A small segmentation model, trained from scratch.
Model: 2.81M parameters, 48-pixel images, encoder arch swin, encoder norm layernorm, encoder activation swiglu, encoder widths [48, 96, 192], decoder norm groupnorm, decoder activation elu, decoder widths [32, 64, 128, 128].
Training: soap at rate 0.003, held-out accuracy 97%.
Data: trained on patchworks of several textures, 72500 training examples.
Rows from block 5 of the decoder, named by matrix and row number. Each number is 128 + 24 x the weight over its row's rms, rounded and kept within 0 to 255. All counts start at 0. Numbers have three digits each. After the name is the row's rms in percent of the matrix's.
# conv: 3x3 conv (decoder.decb.1.1.conv.weight, 64x64x3x3), inputs 32-47, a 3x3 kernel for each
conv.4 107:114123122119107125123128138131146143150152143137150127150115120133123089152115137132138133137181140133137128140125131132154132140133138128156161147148168132156158127107119112105100115093110131139133160179154147165135108088112090066107087075097105101101090114084096101087119121131124133135132132141098104114099087136107098130114106111114117108120118124115105126106096118103101122152165138166146166141124165134140119160158120143136111
conv.5 087:111080113075062092100077112087108095089085095080101090124112126121098122123124147116136117129132130118137133100083085090110073109098090131135112123119129127125127124158109136153131107140114131128137122126130137134136134137139133134128150148143129138113117123125131129118137144143119133132116146131088090140061107144094097157151153140137166148123126140105123121115129130116132119135143153139110142106108129138165133180199180113154134
conv.6 104:129108109117085109124109125124113108121109104109099101140118119131092094167120129127133136118120127131139141129133127118155139140150141101088107100105107137131125108111113091095111122106109106092098107099097107097103102099100121114123117114104135164167126174174122158162122140122115122116120139130114099121123084122134099125137135127123125116139145138125137155127144155151162168170162132192172106159150086132151124146142142127130127
conv.7 090:140151163116092110114113132136139156150124125142133158121157152125151145143172167136124123145145122134118127099126099101142112104113096099093112122108143150130133125116118151189148160144149141159179127117163113123136147156140144127116140141122088140119100130118108140137146123135130129132150127132148118132130140150145138129114119121115110121117105116121137123133150128125130109150152125103077049108082076151123142127105130133116121
conv.8 112:144159148159158150150167161102098110106085094107106116092110117089081108096101116123128128120123114118118119146133134149157137147150140148147143161149157161156151106088097097073079108092101100099101116121103095095088089058098089047099094069113128144128143164141141153142112103097124128110112114106114117122104106127101109130111093109098089097108093111140151144157162153154165148183179130170135112133084093162163150187182162164165148
conv.9 102:135142142144160155120141144106099115106112116117110120121138132149147159109121120113135123125150127109119104122088112105096102118103120149136140172159147173162143128131113156160128148138124097082099053054067087073085128132125153160131158154141116108108113121107122115107138156157115138139125148149094099120084099131098116122142139143137149131142138138115087109098082081113086100139136114156118108124082103137160135168187144152170135
conv.10 103:081089110091096111114109129136141125139142151139138124111106117096076095094094116114098119117105110111090116149148122183192150147169140124126125117104117130122131137137123150130134133129134121113132097074092112102109160134142178196144164152156136146111137157123131141113107107116104084107107106111101106124090117151101127142105087113090093096117099120110074120077058075113063111144162135127134142077073117125152115188178161138165130
conv.11 094:157145143176199159154161145163139139154119099151119132140155143171181150138175141128131131138147142135142135106072114103078117116105133137131132144135135149142140125123132130121130114132117145143145128130130121112113119092113123117142118109116165153169135141140155157165142158185145143165149172188125118126120132150132141143130127140162135167123128139112112114109123119088094119119157133110186184084144138082080112100140121122145137
conv.12 103:103128143097138154132157176114084105124097113120099106160125127161148117185135148145129143120119133145115147110133132101136135112118119141153137148156155142159148121102104113115103143114125132157164153161177148147145140165158118147137122136145163171162138138141143136142147144149142141139145134136128131138101053099097082099104102117125127141137133143139144147138133146132127140161130122174132103133099101077094081082109092092092093
conv.13 098:102115106106115109099105112133126125134136149136118121151159153139169128147152148126106118124095107113097109098097105095109090099096106128132122125141131128120117121139117165153141141147129088107092107136106092105094125142138152165145142163147095103094100120110101121100122137131122149133123148133135088062138075062121061057109102117094108111122123134156159163171163165148153143148168115182161142134133115128127128124113118131126132
conv.14 088:115112106124088112111108123101109093102116110122125113118129106135127114107128121099106102105101098097091103121113122126118112122126133133145144134120129123134132134141128123138130122128134125111117129107111126122115114096115146156139125114128134132118131151126111113115106119105113150116120132123144148157131184144155178171139137144140158144143142138109136121140142141090124105115120116149139130102126139136149142152156150120138140
conv.15 121:143143121154187153142173152153184147184216167168184146124138125123137125130137131123122122114117117118116122133125119142146129124130118094088100080074090096098099110104106119128104112106117132132135153160135143142141124128131133149139126134135125125122125135120129132122135128129125131123141136140108085092093061086098067090142140123127149113131142123111091104097079101103086108146150125146137114131116114142136133143130123135131125
conv.16 077:103122145123111100112135141121121112115103149123112117068107114091147154100120115128129117086122089120118116128108122171121140117106107136143122142155137128117112101091129157142177103101130154104138124113112147107127177156162160075146178161155122140116144223159127124128143128145121154133136115133135140132191142107165153149128110121146099153121104115135097106152114131136085110128102132096099089100080093126155132145142145128151125
conv.17 101:107110109114152129105115110116104113107113120124115121109104095136116124109103115135146135154121155134138137115122112123139113110121114112125116126123129125129132106088107074060091110085118122135123124123125120123124140160157123130131140152140118116120109114125103107120123130126114134114113120113106112131068112124106129140127123130123132138131128131134152140149164149123140127138139119153125122097124119136143108173159140150140121
conv.18 108:146159146158187166139176167124122127124132116137121122125136124144174126138165143117116119108129116105105114130120116143154119123125120111100116102089113112110115104097097099095107097093113129140132143160130124157124128100130132113126118102130117137116113145117103115105132128131130137126134141143140146136130146128128141126128118123117148109126124130116112125109118136128136146133136109136102097128070098129123113135138096117113107
conv.19 093:147124131128131130141142156142163154143151110137134124150149125175133131153131131117106121106096119100090108089108104109110110091099109121121129125137144128149132160164136130149112121128117162142142168133119152135128140118115144116128128116140157131130173142137132106101102111101096088080083078084130147154114129126142153153117104105098091094111110113168191176194188182167172157133150138105105119083108100138138139159148152133148129
conv.20 100:132131119145151153130154150114112116118117124115114115140120124147149130127116129130150143140148147137147142122096122111100114128108134148145137168162149152165146152149133171179146152153138138150141139142137139159138115096123095081098116100129108114109117120119111114110132142133134145135131145134121108096124109110101100095128094122110097097114088115118141124137153143126139125157163122166143120122100093108104114107086107100103105
conv.21 122:135127136134149135135144137121099116131107114129111117128125126137122144143149136101086106108091105121103113118099133103112137129128137118106120110098110125119121120112117134148132147138132139144147130148158139156154151165147163191172164178156120139143108156148119153138155140145134127128152149144104098122090063117126105138113100116115105113127119123097081098093102112104102113173188126236233131180147082110130128120142144133141132
conv.22 088:094099128128168174105130111128128140111113136133123161145163122152152145129142128107099101134108116135127113139140113199129101166161133123140126139136133136155157157169185130122161114125152126124082131109076144121094118118120130142137069098088113137098111136090103139115106097081108099074135127111085092110102135103121141125110117145103107136095091152141152169129137159134128152133155160132152199109160179145141119153154130147155121
conv.23 087:114103104122123108124120107114144089137148091115106080148146116117129115129125100138146125134134108136161133144135105132126088148131113146161158147133146152140136129115139103093113130108117165186126204192160148163123167145151125105151140124162134119143128144161136140162158142130149158135165178132142118128136120114151080121181143147138133129168113157144144147126133153156172171107156117094146121097133108152141130133137086179170159
conv.24 085:123126141152069144157130145121116132132135145145137139134140118108120111114129118131124128129139122135121132155126146126158134152122139133157155125154149117136131124144150116074155147139152145145140134087130123118111118124144099103097128109100114108134122095140132087126127149144143146123101117099113152193119152161122203202145140158114097121147115138129160141144082159134163138132103139139100085139120136120122121133168129103089111
conv.25 090:148147151143179151138161162138142141141148131122133146110121105096149112123128145141144133137139134142141150090069082116094100094086109077074078080055082103097118156124136159144141152146168088068086077110053111108104174172151138170145131140153150160150148188163121139152143129146141150135161133168142131118124109112112128121142117126109114115142137155133141127123135112107114101090127155099109156087103136123129120123119124121122128
conv.26 099:106081095094057087122091114137130128140143122131136127131159117144127112150146133138144145139132133125124129126109115130118121111096106099097098088075090110102108133122108123116106108118106113121118116119123112113119104087109122101111108093109114129132114128132115119129145146141134137144123137136097101116102095122098100118159167164175187174153175165114111109119089097113093101137132129125105127119092119163163131184177144153152123
conv.27 111:107093090098097080102095095131133137140160140138131127104114107099064106092096110128127123128116120130123121142146121163200145152179148128134141139120150145142152088066099063041082084063105107107118106125118107109120134122114123115104117102108151149139145172143137147132134141146125133140131142143138124132116123139123118130125092124098081100116093121136146136136119130134137136149151121162161149119102095123131128134147123130129123
conv.28 092:122120134134128113124117129132130141133127145132126135102099100112114105131112119109085111088055092112091112127103114105076104097089117104105101108098098117113111145133138179164148168167160111103120099081106107090109119119123139135134122125116140164149151207167143188149121105125114092111123104124115094115087084104126103121126147126151200157132166129117111132118134131119110129158156115171146130123095106109112101129125110119128111
conv.29 108:081065087080070091096092105119097098107081090124108105110113098135114109103100102124156130135161150127157133137146126165150154143156144112108118110112115130137133147127131133111120139117126116112124115128119138135137122113118132117122120116119114096104106078103102088090152152156152142150155143153124102125092105113112092118125086111100086085123092109123122127118132124121114114144140111153096096143099085125138115145150130117122108
conv.30 083:100133139142131152148138152148140128139137151130129125134114114149131124133129136110146129137138143118147133112116119127100130106122112163198165162192143140163157122141127125189154127137140127132106153180145112135118096089107126113132117089110137127145136161138139134153151150141103103096138146141202111082195202136169119048128135129125091131135138134133109134126141130131116136060056088094088151064074131118131115134136119093101090
conv.31 109:134155152145152148145160159132127141149138146131117128127117114123116112125112118106116102117119130109121118142146131144156143160175152128126136138142159127123140106109126104088115118109130121125134121116118120109121135135132142152145134141134115134121117123122119135125149137156134127132140129138092076119102071114105082114108093103112112114124104109114120131104103118123111124162169126145141098134134092127142139135146148133140142
conv.32 092:097115123089090088110104114121101115118127116136115110120117131143149134124136132125127119129170131130139129140125117109073087089079083146149151157147177147143149114097091109133114116116122087108093106136089093122087102094107084079110094097123116119103112135113114110106140132138124121128137122124130151146088105126090101143119134120140166141126140129131147151139156162147159154164172134183136120154060108155134145137129132112097116
conv.33 116:122110116112102103115117121133124137138135134132128126135121119121124112130134129118109112110090100112104113143130131156137139151148142134155148123127154126130145135129118155161135137142134121118128116099109122118127129118119148137135139134135128141122148149139141151135104081102085061084099073092110098113105089111100095109117131121128153136127145134101100116102127119107106107156166141169159151133120121097091116089075113093091106
conv.34 087:129160141141145122148161147117146105119116108131145124114115167110111133130125142128129130111136145131157148113128130095130114105110096162155146165173163156138100123109139129116114141139152125127145131097149119140145157162137138130127157141115139121121126128119114110097165147114175150127164135113147188140191201181156207169104087109126124136123120115129129115125093099121131107099094095133120110098082092084089104093095102134131111
conv.35 111:134127132132126122123125130101074108093074084111084116115110102142121118122119110120134129142151136121132130117113117117133114113124120127129137120124120128128123150142108161165126147136125134141140135127129140137140111128123147166137121137124107091112096076091112090111128135133108110109122119115105074099109102117103097109124123132117115114124118126130135130127146143133142134150135130152113123125086128112108109115124096100095097
conv.36 097:102073083087075084086069087098110112087094105085094104159165135197183177178185153117118122120123126117122115123110137142129143134125145131133148104112124083081101151131127163145124169149150095114107082095095071089085103111141103095138102103127132129131129144119139125122147136140144146128141133132093081096096069117071085099132120118164149145162155153144120130128119125147138145171151124177152127099054080124118120148180130155160155
conv.37 087:128177182173155191173164168133118114088141111130110110109119112126117117125118121126120134102106139130137132095136133140132143118132130133146152140162163161138163106107115095121108099086103126117135102119118122112113088121119133165135130153141166142166156205167177152158110119103112140113119121108093168162109110143084150132136127132101111115128121126130144116145131115106113081166134141140147108111120112093083106081106115099084109
conv.38 105:131126137119135145113108138112086104098080087121092108111106108106098106104090098113080100096058081114086108133132130127137124132138131121132136105110128117119127107102116100102116095076104127132141133121136144141147125135131130159133115130126115152123130179141126151116142148146144159142148149143114094081113092085116098102120108114111122104130116121153161155147180160151151146175170130168125097151137121110096121094089115121113124
conv.39 097:147154151159185151160171171134120139121107124108104120129144129113148109124147150128125130138132133140146142134132129130138115132141128116124125118122126138124133096103114104109110083089099136124133118127114131133136125118136124118137123122135108105111106101112118107114108092111115086103109109114107084088134095102123121101112113121113110113121115127119115120123123127123129127151154133141133141114097103155147133158141136147143122
conv.40 107:140132133147139136146133139139136129150178144140138133110109096125132118098119103118104122107093103119105120133123121156165145134138136127119136117105125133116122124119123120112128132128128111098109105101104102100112135141121165200139131145119131167144157211180144176156109104105111117102108108102134107076127082069131116097123129125108118110115121122124133134127153139127147136131139113146130103153120115111101125095090111090086108
conv.41 096:108101129094099116108105132122119121128141140129121125156140140163157153151150150126131116155134139126126120104102100129154123112122123090084088078056082085093087102122105122147120126131113130145139171166141141153140105112125069057102090096124133137131126144121116125109135147129166177161141138132144118132135140132118113121117090100084082084118104118118116112117136109121128112170189167161148143117126149108114091117126102102118097
conv.42 105:119120143115122148129126147128134108133123108136137121152125127124125105155117137114116124115115122123115136129111126094110103115105125150149159158159168153154165141159131138146130152138133091107103096113092084082093111130124124140142127128137116158136120152117108119110125143133141147151142133141156159132130108112094088095118116114122121121137128130084071075061058054078063067176168140161152104148133111146161149159158158162147151
conv.43 112:100120141103102143126134144129104093124117113131137109138166148149129126155162128149128138144113133140136137133150150122132155149147150103114109109089110137123123114133145114094143127125127116119137118112137132137149105117151098110145132136143138100150106075161129126155142150140118097116124117104083091137056041083096089122128139150143127156151153152110115114121102122120114126174157154203237144170199129162165148177158173161149129
conv.44 100:160132104137119099121093100113122111152125106149143131121135134126149114138128108124125139130120137106112131126123141130083152116130145138141130133135119143134106174194152179183139147145103122111124145154156168150137156122149115047105112086120144168152146145134141146124123139149132117145132113151175159141161143139145137128118109123104100119107105123148165133143154116125113106116106061082058040081055063151139137153190163161173153
conv.45 098:116109112109102109112109133137132147152164140156134153117123122116115130115127116140137140146156149146145154113099107093084077098095093131131131138142129132136114131138134151184140139130138124140147143144135132130133113114110117136121116122127119137124109152119131129129107097113085071082101087103117087116086087104094111116110100123109113123122119133116100110106099103130103111152158141172136140126092132121128113140142129130133128
conv.46 111:129100130114123116130111146149172161166210165152184150107115097122094107104098098098103109092091103104105113118110112115110098130127120123109114113092102133107118155161138173188138159152133117129134147149148127139136118107121137123126124129136117117116116124107134130127149143150136141149128134137120096103124088094115075092122129126116141137109122132154162160166145157144144144142114110146100118118103116118113116093088090097084098
conv.47 091:137127092145152107105102095114129092096157136106113093089125079169170154099133110131137126143140120129133124104125090149116116122126109153134139167191137135138139119158135144163154124144139133128125141161135135129137167150155169168128160143148098116111116130112130138137113097125150117177125133138161127096154164100164148104113146113138160146100130100092098093115187109119102112100133139041112131057104147119123127106087109098108117